Weights of a small masked image model.
Model: 48-pixel images, encoder arch vit, encoder activation gelu, encoder patch size [4, 4], encoder layers 10, decoder width 128, decoder layers 6.
Rows from block 8 of the encoder of a small masked image model, named by matrix and row number. Rows with one number belong to one neuron. Each number is 50 + 15 x the weight over its row's rms, rounded and kept within 0 to 99. All counts start at 0.
After each neuron's rows are labels from the 100 images, of 14848, where the neuron reaches its highest value: "responds to" is what is common among them. Only what is clearly more common there than usual is listed. The data: close-ups of made-up surfaces with and without defects.
# fc1: MLP up (encoder.blocks.8.mlp.fc1.weight, 768x192), inputs 0-191
# fc2: MLP down (encoder.blocks.8.mlp.fc2.weight, 192x768, transposed), outputs 0-191

fc1.422:18 61 49 60 17 50 50 69 34 47 25 58 48 59 50 50 38 13 50 50 50 43 60 81 41 60 50 58 57 50 50 50 49 78 69 58 27 48 23 26 50 44 50 50 58 71 27 50 58 50 47 50 50 81 41 59 36 44 24 29 50 30 55 50 52 38 84 23 65 55 62 50 39 83 60 39 42 50 36 59 60 58 55 55 50 61 50 87 50 34 29 50 66 42 33 50 16 57 76 50 64 59 37 39 50 19 43 56 53 50 45 50 58 15 50 50 20 17 23 54 60 50 43 50 56 68 26 48 50 50 83 87 33 61 50 50 59 58 66 50 54 83 65 50 50 56 41 50 61 35 68 26 69 50 50 63 38 70 57 36 22 60 50 50 25 50 46 55 55 50 46 70 23 38 32 63 34 55 24 66 73 50 59 65 67 65 39 50 63 48 57 50
fc2.422:59 50 77 59 74 38 43 45 11 58 30 50 32 58 72 50 50 18 50 69 57 59 50 52 71 76 50 81 48 50 50 50 53 50 29 50 64 45 32 50 27 44 39 82 43 50 89 33 50 79 33 15 50 76 61 99 50 50 50 39 65 45 50 61 50 50 75 31 65 55 44 65 50 50 60 56 50 60 35 50 50 50 33 50 50 32 50 70 50 50 69 50 50 68 50 35 10 50 22 31 82 37 50 34 50 34 40 52 61 50 50 50 50 50 50 33 44 52 50 50 46 46 46 50 14 50 50 38 50 50 32 87 50 29 50 50 45 77 54 50 59 69 28 50 48 50 54 73 47 38 50 36 56 67 42 61 49 50 54 39 53 50 48 71 24 34 50 38 62 62 50 81 32 50 52 50 49 50 45 85 84 50 46 32 72 50 59 36 56 69 50 80
responds to: hole; leather; wood

fc1.365:50 02 20 25 51 50 40 50 46 50 50 50 48 63 63 38 50 84 42 67 50 53 50 77 72 50 63 15 50 50 50 57 12 50 45 52 57 49 57 68 79 52 50 30 50 34 50 44 50 66 51 50 64 50 36 39 65 61 50 18 50 50 50 19 33 50 50 50 43 50 89 33 78 50 52 41 50 45 52 33 67 50 71 25 46 50 22 50 70 71 50 40 50 54 50 50 35 44 50 29 73 50 37 67 81 50 30 16 00 35 18 50 65 50 50 09 50 39 50 50 30 44 51 21 67 64 50 41 35 35 27 69 50 50 50 63 16 50 50 50 50 50 50 35 51 49 50 41 50 42 77 50 66 43 50 58 50 30 37 50 22 25 48 42 43 50 50 54 52 59 56 47 41 50 53 90 50 53 47 67 50 43 50 41 59 44 28 37 41 50 55 68
fc2.365:20 50 50 50 33 50 57 50 24 48 34 75 35 36 50 61 40 57 55 27 31 39 39 34 50 28 61 50 64 60 29 50 43 50 60 49 50 28 50 50 60 52 50 48 50 35 50 27 50 59 44 53 42 73 50 50 42 41 50 50 30 50 42 50 35 41 43 80 50 68 50 55 50 16 50 77 47 89 41 81 50 44 46 50 50 31 38 50 28 59 48 29 32 50 50 50 19 94 50 38 50 72 62 48 29 50 50 50 38 66 50 70 50 24 38 07 44 23 63 42 49 50 50 30 63 50 70 55 30 50 39 28 50 80 77 50 49 77 51 50 50 03 50 67 50 70 46 50 36 50 50 44 46 36 36 66 50 69 69 56 50 58 12 50 50 80 50 52 74 63 52 38 87 46 47 51 63 50 42 69 64 22 50 50 70 29 39 75 50 63 50 25
responds to: woven cloth

fc1.498:50 66 45 62 50 10 59 44 13 74 50 50 82 50 60 07 50 74 50 50 41 51 44 53 62 50 32 55 43 57 81 50 70 48 17 50 50 30 97 40 66 37 50 50 50 38 37 74 50 43 47 50 38 57 30 70 76 50 27 67 10 55 50 50 50 58 50 59 50 41 25 56 56 43 43 50 63 50 34 35 50 29 54 34 57 50 48 35 23 74 34 48 53 15 67 25 50 50 50 50 50 50 59 50 55 58 29 50 48 62 50 73 57 50 77 63 57 50 61 65 27 43 50 22 45 38 50 50 50 40 30 50 55 50 60 79 25 42 50 41 50 50 50 64 50 39 66 50 53 50 42 74 59 32 53 38 30 19 50 61 25 49 22 53 61 78 64 60 61 61 55 12 31 47 50 50 67 36 59 66 45 78 50 50 34 50 77 20 43 53 51 50
fc2.498:40 64 50 50 51 58 50 54 50 56 69 41 36 20 25 39 42 38 70 28 15 46 50 50 72 40 46 72 50 62 50 66 66 60 59 52 50 72 49 74 29 71 22 50 50 50 49 50 64 62 83 50 50 65 45 33 50 56 54 59 50 50 51 45 50 40 50 66 55 60 31 50 50 83 57 00 34 72 50 79 82 50 47 50 44 50 74 75 62 45 55 51 55 44 33 35 32 50 80 35 65 41 50 50 76 56 50 50 25 61 50 50 50 15 50 50 73 98 30 50 54 43 46 50 44 49 27 23 50 30 44 27 61 50 50 50 65 67 50 50 62 51 24 32 37 22 50 11 50 50 50 50 50 37 50 50 60 50 77 50 50 46 62 50 56 61 49 46 59 24 70 50 54 65 41 50 32 64 55 45 50 58 62 29 75 63 76 72 27 63 39 50
responds to: stone; brushed metal

fc1.666:48 43 40 49 41 44 73 63 50 46 50 49 21 50 40 29 33 29 35 72 54 50 28 50 51 50 66 76 50 57 31 55 27 50 63 50 47 23 45 36 39 61 50 45 38 34 30 50 50 39 46 34 50 55 36 57 50 34 54 50 51 50 43 50 37 50 55 33 77 47 34 50 50 57 61 50 50 54 26 56 81 59 50 50 36 12 69 50 40 74 37 14 28 15 65 31 77 63 86 77 52 29 50 28 57 50 47 50 50 26 50 58 29 31 56 50 20 50 40 66 20 50 41 53 54 55 32 79 42 56 72 76 26 74 56 67 60 50 51 71 50 44 40 41 50 41 55 91 53 60 33 50 60 50 64 51 27 61 29 50 50 50 84 51 34 66 50 46 34 31 03 50 50 53 58 50 50 44 17 50 50 76 50 59 63 73 50 25 36 50 36 50
fc2.666:92 50 50 47 59 63 36 53 24 47 50 54 14 37 48 66 33 37 88 45 50 50 42 27 63 42 50 50 50 62 50 79 50 63 57 50 49 71 73 55 30 29 99 55 21 50 52 50 50 61 30 54 24 25 48 50 50 57 42 74 50 71 40 37 50 50 66 41 68 49 72 26 53 72 61 45 35 50 67 55 50 50 40 50 43 78 50 50 50 78 43 58 42 50 50 50 53 57 49 50 17 71 54 61 50 50 61 35 49 52 55 76 72 50 50 50 56 28 80 42 50 62 62 66 50 61 48 69 60 49 50 40 50 76 25 60 70 60 29 50 50 50 50 50 66 74 79 47 50 50 07 50 50 26 38 39 70 54 34 72 46 49 50 50 44 50 58 71 16 71 57 74 50 35 71 50 73 33 34 63 33 50 67 22 50 50 56 50 38 23 67 59
responds to: wire mesh; woven cloth

fc1.10:33 63 50 67 60 39 50 50 89 69 38 50 50 57 70 22 59 36 87 27 54 62 68 83 50 50 26 50 50 66 33 50 50 60 22 29 55 58 50 43 50 29 50 50 50 56 50 43 62 33 31 06 76 53 12 50 56 50 57 53 37 50 54 50 50 50 50 50 58 50 75 48 49 53 51 41 50 50 23 67 63 59 63 38 50 50 42 77 20 81 50 50 49 57 42 38 50 37 82 70 50 31 62 45 50 50 44 50 50 53 39 65 57 78 63 41 22 50 34 71 50 50 69 50 50 21 40 36 77 43 14 50 52 50 59 50 62 50 30 50 50 79 64 42 50 21 77 37 50 50 50 67 64 37 18 50 38 49 38 53 22 14 83 61 32 35 48 37 50 71 50 73 50 38 33 68 50 50 32 53 54 67 35 43 50 50 50 69 61 49 42 32
fc2.10:58 74 53 21 50 50 35 50 50 51 53 50 52 31 65 50 37 33 41 50 67 47 64 35 50 78 70 80 73 55 50 44 47 40 14 50 50 36 43 55 29 50 58 58 38 48 82 50 70 26 18 50 24 58 50 50 68 44 59 25 59 50 70 85 37 17 72 50 43 68 28 69 66 25 63 99 50 61 50 87 50 56 43 50 54 35 30 56 58 66 43 34 42 47 44 69 64 23 50 55 48 56 50 50 30 40 58 28 50 55 48 50 65 54 45 50 50 08 23 50 61 50 50 75 50 50 30 41 50 42 20 50 47 50 70 40 41 74 48 50 50 68 31 50 63 78 50 53 38 50 50 44 37 50 50 28 58 40 67 68 47 51 50 47 54 50 59 57 50 50 50 57 53 24 50 39 72 88 32 45 57 33 50 46 68 37 03 50 50 43 50 43
responds to: hole; brushed metal

fc1.304:30 26 45 47 01 63 50 50 50 50 23 14 39 74 50 38 28 89 45 50 50 50 50 40 77 50 79 35 65 42 50 87 50 50 40 58 89 66 54 18 49 50 50 54 66 63 50 34 50 50 26 53 61 29 50 50 35 50 50 50 50 32 34 50 50 62 53 50 50 50 50 50 50 40 33 37 50 49 39 50 55 42 57 50 50 69 50 27 21 42 58 32 65 50 62 50 70 50 50 35 50 50 50 50 59 57 20 50 54 39 18 62 50 50 34 19 50 35 28 56 46 35 50 50 71 82 47 39 50 89 67 73 41 74 37 50 56 50 80 57 50 41 50 69 24 50 59 52 36 61 47 50 28 33 50 86 35 55 50 50 50 26 50 50 45 80 40 18 73 70 50 50 20 65 45 50 50 40 49 46 69 29 68 71 31 50 70 50 50 56 50 39
fc2.304:30 42 57 61 56 50 85 48 62 60 51 58 81 38 84 51 50 40 50 67 32 50 37 52 63 92 50 95 32 53 59 36 52 50 26 39 82 64 50 36 74 47 50 62 50 35 75 50 47 36 50 10 50 63 50 50 70 57 34 43 17 50 19 61 75 08 53 57 34 50 55 50 21 60 50 61 54 44 47 78 75 54 50 55 50 66 33 50 63 50 37 29 51 28 55 45 60 50 38 37 18 50 55 37 45 52 47 23 83 39 50 50 30 66 50 43 31 50 50 40 76 58 45 50 47 54 17 41 48 50 36 50 39 44 54 33 20 40 65 50 50 43 68 50 36 50 65 50 56 45 84 46 35 50 33 36 50 58 50 48 66 60 59 57 50 71 48 56 61 29 50 38 58 50 36 43 53 62 75 73 40 82 50 50 50 43 40 59 20 35 44 35
responds to: woven cloth

fc1.525:50 30 50 74 49 50 71 74 49 42 50 32 38 84 63 37 50 20 56 42 50 37 73 53 41 44 42 50 52 56 44 53 54 59 43 50 26 41 76 77 75 38 50 63 66 66 50 50 34 42 50 72 56 33 35 50 40 51 41 50 50 50 56 50 25 49 34 50 50 50 50 50 41 50 63 30 41 35 57 37 50 50 71 38 50 69 66 15 57 76 32 18 50 25 47 58 50 79 26 93 50 50 15 50 38 70 69 50 28 50 23 50 66 17 50 18 50 62 25 45 54 67 42 42 94 67 50 50 50 28 50 41 50 63 62 66 50 68 22 65 34 50 61 50 28 44 70 50 50 50 42 32 39 58 36 45 45 52 50 54 32 40 50 35 34 72 71 50 50 43 27 50 50 50 48 50 77 50 18 24 74 50 50 56 50 59 48 87 22 36 50 50
fc2.525:78 26 65 48 30 05 57 50 50 33 50 50 30 50 36 50 32 50 42 56 32 50 48 50 28 35 82 36 61 50 89 50 67 50 75 31 50 60 53 44 50 50 47 50 77 50 33 29 59 65 52 79 30 65 50 19 42 50 85 75 50 50 78 33 50 78 52 32 50 50 50 50 74 32 36 50 48 50 50 39 42 26 50 28 36 70 50 26 58 48 45 62 53 64 49 34 50 64 28 46 50 56 50 50 50 61 28 50 50 57 39 50 69 21 50 49 50 50 44 50 27 50 41 50 50 55 61 65 33 50 27 30 50 20 51 78 75 50 50 50 50 38 27 50 50 50 86 61 50 29 50 28 50 30 22 50 45 76 89 67 50 68 50 50 50 50 69 63 31 40 36 57 63 50 50 56 76 57 80 69 60 50 14 61 50 50 41 55 29 50 46 63
responds to: woven cloth; stain

fc1.245:46 19 36 50 38 43 73 56 20 62 58 71 30 20 50 78 50 56 50 50 50 50 12 07 55 32 50 56 58 50 50 50 71 50 50 23 50 33 50 40 26 50 46 60 50 61 50 50 31 50 58 04 64 32 68 25 75 56 53 70 58 50 60 69 50 45 72 36 50 74 50 16 50 77 62 39 38 50 66 42 41 30 49 70 59 68 50 50 40 69 36 50 50 44 40 50 41 50 71 41 50 56 50 48 36 66 61 50 63 54 50 71 50 42 35 50 54 50 50 50 60 35 50 50 68 59 50 50 26 36 50 58 39 53 33 35 50 50 93 13 79 50 64 50 51 75 56 37 50 46 53 44 50 47 50 79 33 35 50 17 63 30 18 44 70 38 50 63 50 37 40 25 50 82 49 74 33 50 50 50 30 11 50 36 50 50 45 50 50 41 37 24
fc2.245:75 63 58 63 50 50 46 50 16 45 60 24 44 37 47 23 52 50 50 27 32 50 80 50 52 41 50 45 59 50 50 57 72 50 26 50 77 50 50 86 50 50 50 50 50 50 46 32 82 36 76 50 30 79 74 17 62 50 50 21 50 36 50 40 38 29 12 66 64 62 50 36 68 77 73 50 50 50 50 61 58 47 57 50 54 48 19 28 50 63 49 50 93 50 50 91 58 65 31 64 59 50 50 64 50 55 40 77 50 59 47 59 50 54 50 33 21 67 50 49 50 40 61 32 28 50 50 31 58 46 27 42 52 81 61 67 44 48 50 50 77 64 23 50 38 17 42 44 42 50 35 45 35 59 50 50 59 43 74 24 56 66 50 58 50 52 39 50 56 48 50 50 30 37 50 50 81 50 16 46 21 64 47 37 50 63 50 81 38 61 50 51
responds to: leather; brushed metal

fc1.89:50 67 31 33 58 50 30 70 15 76 54 50 54 62 38 47 50 50 29 37 50 65 66 31 50 42 50 68 53 27 48 22 58 41 50 42 61 36 48 40 78 72 54 41 70 45 46 39 57 54 44 42 73 35 46 66 72 50 50 35 40 86 59 19 57 58 39 32 54 50 50 50 28 55 41 52 64 50 47 38 50 50 27 88 50 64 73 35 50 61 55 22 50 64 50 31 71 76 55 22 51 67 29 83 50 50 50 60 26 60 41 38 43 50 46 74 40 50 63 43 50 40 57 34 51 66 28 15 42 16 50 50 44 24 50 43 34 45 68 33 49 53 58 55 36 55 65 50 72 36 64 66 75 35 67 80 37 54 43 34 38 43 33 61 81 41 52 29 71 62 38 45 58 61 50 70 38 71 58 05 50 40 50 50 35 35 58 50 42 16 38 46
fc2.89:50 54 50 39 50 50 32 48 48 44 66 73 56 84 39 23 19 18 55 76 44 74 48 51 71 56 50 35 50 35 73 38 52 33 56 50 50 31 46 31 50 50 50 55 68 50 83 34 41 51 51 42 37 55 50 92 57 52 60 62 50 67 50 61 59 51 46 71 28 51 50 50 38 33 50 99 61 54 49 37 66 50 50 55 54 67 41 33 69 52 69 28 58 50 46 60 37 48 14 69 68 61 21 72 65 47 50 35 35 50 50 66 29 50 38 50 40 66 50 33 41 81 50 30 62 64 38 54 50 36 39 47 73 37 70 44 25 61 37 30 22 52 25 50 70 66 59 45 38 50 50 50 69 50 38 27 34 20 35 50 61 72 60 50 51 67 66 32 50 50 50 65 31 15 35 55 69 64 21 49 59 50 50 64 34 40 50 57 38 38 40 50
responds to: wire mesh

fc1.5:68 65 68 35 60 46 50 50 79 39 16 29 36 71 72 50 17 39 50 75 52 35 69 34 26 61 73 50 35 57 50 26 72 36 81 72 50 46 50 64 34 34 50 51 42 30 50 36 25 32 42 66 40 50 77 33 50 50 50 42 56 50 34 50 43 22 09 50 50 87 50 50 52 24 36 42 61 27 38 40 78 44 42 50 50 50 65 65 50 59 50 50 65 50 50 27 31 50 38 50 43 50 38 51 68 49 51 62 50 37 46 69 45 50 72 50 28 75 50 48 50 50 52 50 73 38 50 26 50 62 51 65 39 33 63 68 61 36 39 70 17 47 66 42 41 04 33 54 30 64 50 58 50 60 50 50 50 28 50 50 34 11 52 73 50 43 59 50 58 63 52 61 78 34 50 50 50 31 50 38 50 49 50 57 53 44 62 10 76 36 43 65
fc2.5:81 84 39 24 82 50 39 46 50 53 33 70 80 65 67 59 31 39 46 50 74 50 50 73 34 65 50 62 77 41 50 50 37 65 46 50 27 50 25 50 30 52 61 61 06 41 59 88 49 50 50 71 35 44 44 60 41 60 57 66 84 83 55 50 50 50 50 62 45 50 59 74 46 61 50 76 50 41 50 50 72 50 63 49 50 23 57 61 44 41 83 42 52 50 50 50 50 75 15 63 61 19 22 86 56 49 50 50 22 50 45 56 38 13 38 52 51 48 77 47 33 69 44 60 44 44 54 50 28 43 50 50 50 35 26 67 50 59 33 25 44 71 67 41 42 47 30 55 50 43 63 50 64 50 50 51 60 54 37 50 57 44 50 50 48 28 67 38 61 32 50 50 47 50 42 28 39 41 54 41 57 50 25 65 24 41 50 23 43 64 50 83
responds to: woven cloth

fc1.234:61 61 27 40 31 25 58 50 50 50 70 37 33 50 50 41 66 35 44 62 29 70 31 50 50 59 37 66 60 33 47 45 82 49 50 56 46 82 39 45 72 49 68 50 50 50 33 50 54 23 50 42 68 57 35 72 73 23 50 65 38 50 66 37 50 48 40 31 50 50 13 63 72 50 33 55 47 17 50 37 50 47 50 50 50 50 86 28 50 81 50 46 50 58 67 24 50 46 56 86 26 71 76 50 54 83 50 50 21 41 48 84 31 36 34 18 50 50 82 33 43 50 50 32 50 47 25 50 28 45 34 50 47 40 51 50 19 82 36 39 66 74 56 50 50 58 73 69 60 37 80 76 50 35 50 50 42 35 30 50 50 50 50 50 50 33 50 28 67 65 44 63 58 52 41 50 73 45 17 33 42 50 50 50 50 50 50 58 33 45 59 48
fc2.234:63 83 76 50 50 44 81 45 50 69 50 50 54 68 53 36 46 30 63 60 50 61 71 50 52 74 55 50 48 30 61 50 51 50 33 50 59 27 45 44 50 50 41 50 73 62 50 48 23 47 61 50 50 50 53 50 56 50 50 37 50 50 50 32 50 32 50 50 45 72 50 50 56 50 48 99 50 50 43 63 50 50 50 58 50 78 17 48 76 21 57 50 50 41 45 50 25 50 30 42 39 58 28 61 33 75 52 50 21 31 65 56 37 50 54 50 50 50 54 73 65 50 62 50 50 45 28 25 36 49 66 70 41 50 50 64 59 57 07 28 34 35 50 46 85 52 50 34 59 33 31 53 48 61 74 50 44 23 50 43 56 50 50 63 50 50 65 46 84 50 51 53 38 50 69 05 46 22 85 50 50 50 50 60 44 47 99 66 67 56 37 65
responds to: stone; crack; brushed metal

fc1.30:57 44 24 56 50 58 40 39 50 50 50 50 31 70 10 63 64 64 40 27 50 50 07 61 50 50 27 58 62 50 27 41 26 81 50 50 50 61 75 53 75 71 50 66 50 49 50 75 34 50 37 50 41 49 15 50 60 56 49 39 55 50 50 48 59 79 69 41 42 50 50 50 50 27 53 44 59 41 48 42 67 86 80 36 60 20 65 68 55 69 55 60 50 23 44 50 55 87 50 53 67 50 50 41 57 50 33 50 71 43 50 34 37 32 29 50 29 55 61 68 58 16 57 50 28 58 51 65 62 44 67 45 54 59 52 28 56 76 50 50 52 50 50 81 16 50 50 50 50 81 22 80 50 56 59 36 42 44 51 30 23 50 71 50 77 20 47 38 64 17 66 61 45 50 59 50 50 31 41 50 50 70 60 50 53 26 41 50 35 24 50 50
fc2.30:45 50 53 50 54 62 57 52 49 56 55 58 40 50 31 55 43 45 44 54 41 52 38 41 50 41 60 39 48 59 44 60 53 62 61 54 54 54 35 75 55 46 57 56 49 52 00 56 63 57 50 70 61 49 35 00 50 36 50 50 42 49 53 36 46 47 51 50 50 50 50 44 43 61 50 00 33 46 46 30 57 50 56 50 61 48 50 50 48 55 45 59 56 50 60 50 67 42 62 27 46 50 72 52 56 61 54 57 40 68 50 39 60 48 50 50 46 33 50 52 42 43 63 41 40 50 57 43 40 57 49 31 62 60 45 42 46 50 33 50 50 59 12 40 39 43 55 56 49 50 50 51 42 55 46 62 52 50 53 44 50 53 50 46 34 58 60 46 43 50 65 50 60 50 58 36 33 50 53 45 50 63 59 64 64 50 47 60 37 60 42 50
responds to: stone

fc1.712:50 57 17 39 34 45 68 39 32 55 50 50 31 37 50 46 66 50 50 39 13 52 50 50 50 30 50 50 50 19 50 36 50 50 72 64 59 36 46 50 85 31 50 50 36 13 50 41 50 47 30 50 80 33 17 50 51 46 60 48 53 70 59 16 50 50 80 31 50 73 46 57 55 41 50 38 40 60 63 42 46 62 61 78 62 41 50 52 28 76 50 39 57 35 65 50 67 75 64 66 23 56 59 64 59 50 58 50 00 57 33 41 50 37 50 52 80 42 50 43 16 50 50 50 32 34 50 51 50 58 39 35 78 60 63 48 59 66 50 82 50 68 41 73 16 32 50 36 65 38 63 75 80 50 50 50 50 38 51 52 18 52 50 76 50 56 37 30 66 50 37 55 15 57 50 50 50 59 19 42 35 54 50 38 50 50 39 50 57 50 33 50
fc2.712:51 50 47 45 59 56 50 50 50 53 45 46 41 50 21 56 55 48 48 36 41 61 50 37 47 59 40 50 62 64 50 63 55 35 57 39 60 54 45 33 65 63 50 50 54 52 50 58 64 40 59 44 50 50 50 00 50 53 60 49 50 54 39 47 50 44 41 50 52 38 50 56 59 50 50 00 23 50 47 50 50 60 50 43 53 45 57 46 50 60 49 42 52 61 45 38 60 63 63 42 50 50 50 45 54 54 51 50 50 76 66 45 66 46 47 36 50 51 82 48 55 50 50 41 61 49 42 42 45 56 33 35 84 37 51 53 55 53 50 50 63 64 00 50 50 45 56 62 57 67 50 59 50 38 38 46 51 54 55 61 50 50 50 63 48 43 55 57 60 47 58 38 47 50 39 44 49 52 48 50 45 50 50 50 54 44 40 49 47 56 62 63
responds to: stone; scratch

fc1.632:43 79 50 32 50 21 50 74 50 24 38 50 35 50 50 32 50 37 85 50 50 71 54 41 40 66 50 46 76 50 50 29 50 85 22 50 80 36 48 50 33 61 22 43 32 34 13 50 50 50 39 50 33 50 57 50 39 27 35 56 35 20 55 41 50 50 50 50 54 63 50 75 39 40 69 71 84 44 36 79 51 46 68 24 77 59 72 70 56 58 56 72 21 76 47 50 41 83 75 57 50 61 55 39 50 39 50 50 50 50 50 66 50 50 79 39 61 20 50 69 50 50 45 58 70 50 58 56 62 43 69 40 50 42 20 50 67 19 59 50 43 87 50 45 30 40 53 50 50 45 38 50 50 23 07 68 50 31 52 60 28 50 50 31 67 50 25 50 62 41 39 50 50 34 50 62 28 50 30 48 49 56 42 51 54 50 50 63 48 50 53 28
fc2.632:50 48 77 78 70 59 50 55 56 50 37 50 50 50 38 50 66 29 44 47 76 50 78 50 53 51 86 40 65 50 50 45 47 50 71 49 64 29 44 39 50 62 55 48 42 64 76 50 64 50 34 22 22 46 76 99 82 60 53 58 32 13 50 68 50 50 49 50 66 50 78 59 50 50 60 71 50 52 50 60 45 50 50 60 59 50 36 50 26 56 50 18 14 50 51 42 68 34 31 60 49 41 59 50 28 72 50 66 50 50 54 39 32 65 26 43 00 24 50 50 50 42 42 57 54 50 56 50 49 50 45 45 36 66 44 58 50 58 00 50 56 67 50 55 52 50 42 29 63 52 60 50 63 50 66 52 53 35 39 60 55 50 38 50 60 50 76 63 50 80 50 90 62 27 50 62 23 50 33 69 79 50 50 50 40 50 44 50 58 50 50 50
responds to: hole; circuit traces

fc1.763:50 79 50 35 50 68 64 70 64 50 73 52 25 40 50 72 50 43 50 61 50 29 35 60 57 43 61 50 89 38 27 60 64 50 67 32 50 35 40 30 48 76 46 50 37 58 50 34 50 30 36 33 59 59 45 50 67 50 70 74 57 43 73 44 31 78 39 50 88 50 36 50 64 71 50 50 50 66 66 42 69 30 50 53 26 39 61 50 50 50 65 26 30 44 75 42 50 50 84 65 77 52 51 50 72 51 69 50 17 54 67 50 74 50 50 50 43 69 37 50 50 50 44 50 54 44 50 35 69 50 57 50 42 50 52 50 50 66 67 60 50 34 38 60 65 35 20 60 56 50 54 48 70 28 50 44 52 57 50 38 34 50 69 99 67 50 49 58 37 50 30 68 28 78 29 71 46 57 50 61 54 20 74 41 64 20 25 53 80 12 42 44
fc2.763:45 50 38 69 76 81 67 62 55 56 69 50 58 50 22 56 50 47 60 39 50 40 50 59 31 55 60 50 31 50 51 48 50 50 66 56 54 65 53 53 39 50 44 36 38 42 50 67 76 50 59 65 56 50 69 50 37 39 77 50 50 59 50 56 50 34 68 50 35 42 50 56 50 50 43 00 12 38 58 50 50 66 55 50 69 69 50 60 50 39 30 66 48 46 45 50 68 43 50 50 37 50 50 45 50 50 64 43 65 72 62 73 50 50 50 50 35 40 79 55 50 66 64 56 41 50 63 59 49 44 31 50 55 61 19 50 62 36 50 52 61 44 00 33 50 36 79 66 34 50 56 63 44 44 50 62 57 65 31 56 32 83 44 54 50 42 50 72 40 40 87 40 74 50 82 36 50 16 24 56 37 70 57 77 49 64 42 50 50 50 50 45
responds to: woven cloth

fc1.352:27 54 58 30 50 50 41 50 70 34 50 49 75 65 61 24 60 28 35 50 61 60 50 80 60 50 31 57 50 41 69 76 46 50 53 50 27 35 50 72 33 58 80 18 31 76 09 50 50 50 42 62 50 50 29 58 50 41 23 50 50 34 20 58 50 83 41 50 36 50 50 50 32 13 28 38 64 66 37 53 59 67 72 27 50 66 43 50 21 37 22 47 45 30 26 61 39 66 50 50 35 22 50 62 50 69 46 42 34 25 50 50 36 50 61 28 52 50 37 64 52 61 94 40 42 49 48 70 32 63 75 50 35 50 82 33 50 31 50 72 40 59 61 40 33 46 50 33 50 50 41 50 50 65 50 50 61 50 41 50 67 50 58 50 31 37 67 26 50 27 56 44 46 46 24 27 42 38 74 27 50 50 50 64 67 68 46 66 36 57 50 37
fc2.352:53 50 47 50 38 34 79 41 31 50 58 50 66 80 53 44 39 29 49 50 50 50 38 56 80 24 58 50 50 52 41 33 57 49 16 60 50 50 50 50 21 36 62 47 48 50 50 50 62 82 45 63 29 66 47 84 50 52 64 72 84 60 73 44 31 35 50 59 25 50 74 31 34 50 52 93 35 54 39 25 68 83 71 55 49 50 38 49 50 39 30 56 65 50 72 82 43 34 17 65 73 50 36 50 50 64 48 61 50 50 50 61 50 33 62 54 27 57 50 52 36 51 59 68 50 60 13 50 50 50 31 50 60 45 39 50 45 50 91 50 66 50 05 63 60 67 72 87 26 53 21 47 68 57 37 41 48 37 50 38 50 73 50 50 50 32 50 38 50 50 40 50 38 34 62 48 69 53 48 50 44 63 50 36 50 50 50 77 45 40 79 58
responds to: hole; stain; woven cloth

fc1.613:50 53 50 65 50 55 25 45 69 62 28 73 55 60 69 50 41 50 50 50 37 35 41 50 71 73 68 50 38 67 50 51 76 50 24 66 32 69 57 45 50 50 75 32 50 45 39 27 43 45 09 60 64 43 21 85 46 50 50 24 56 59 50 50 63 77 50 38 50 57 36 37 53 43 30 31 50 50 37 25 50 51 64 64 50 53 50 50 16 61 39 33 34 49 50 34 50 36 64 30 49 22 54 64 50 37 35 61 50 49 50 40 34 50 50 62 67 50 50 50 22 33 66 50 93 50 50 27 33 50 50 81 21 43 66 45 92 64 66 30 27 53 69 50 35 34 23 48 35 44 41 52 46 80 52 50 46 63 24 56 54 29 34 50 63 37 58 50 50 62 24 70 26 68 21 74 54 50 60 34 45 37 50 41 43 38 89 53 50 53 34 50
fc2.613:19 49 50 50 55 50 27 49 31 57 49 76 33 62 23 26 32 49 50 50 40 50 50 31 77 50 26 72 55 50 50 50 53 68 09 50 33 50 91 50 50 55 71 24 42 48 55 21 67 66 37 29 50 17 44 50 82 52 46 45 35 45 44 55 30 31 64 71 48 50 41 61 50 51 50 41 39 50 52 26 50 73 50 50 55 95 25 27 50 44 35 32 41 50 41 36 50 50 22 54 48 45 69 47 28 50 50 49 49 50 50 48 57 53 45 84 66 44 68 50 43 50 50 48 71 79 50 15 50 41 76 60 50 64 62 47 36 35 50 50 28 19 66 71 50 51 80 72 50 50 69 50 71 50 39 29 33 76 50 57 72 70 40 52 50 43 32 50 47 69 67 31 37 32 38 33 74 50 45 78 53 34 50 53 30 50 50 50 30 50 58 51
responds to: woven cloth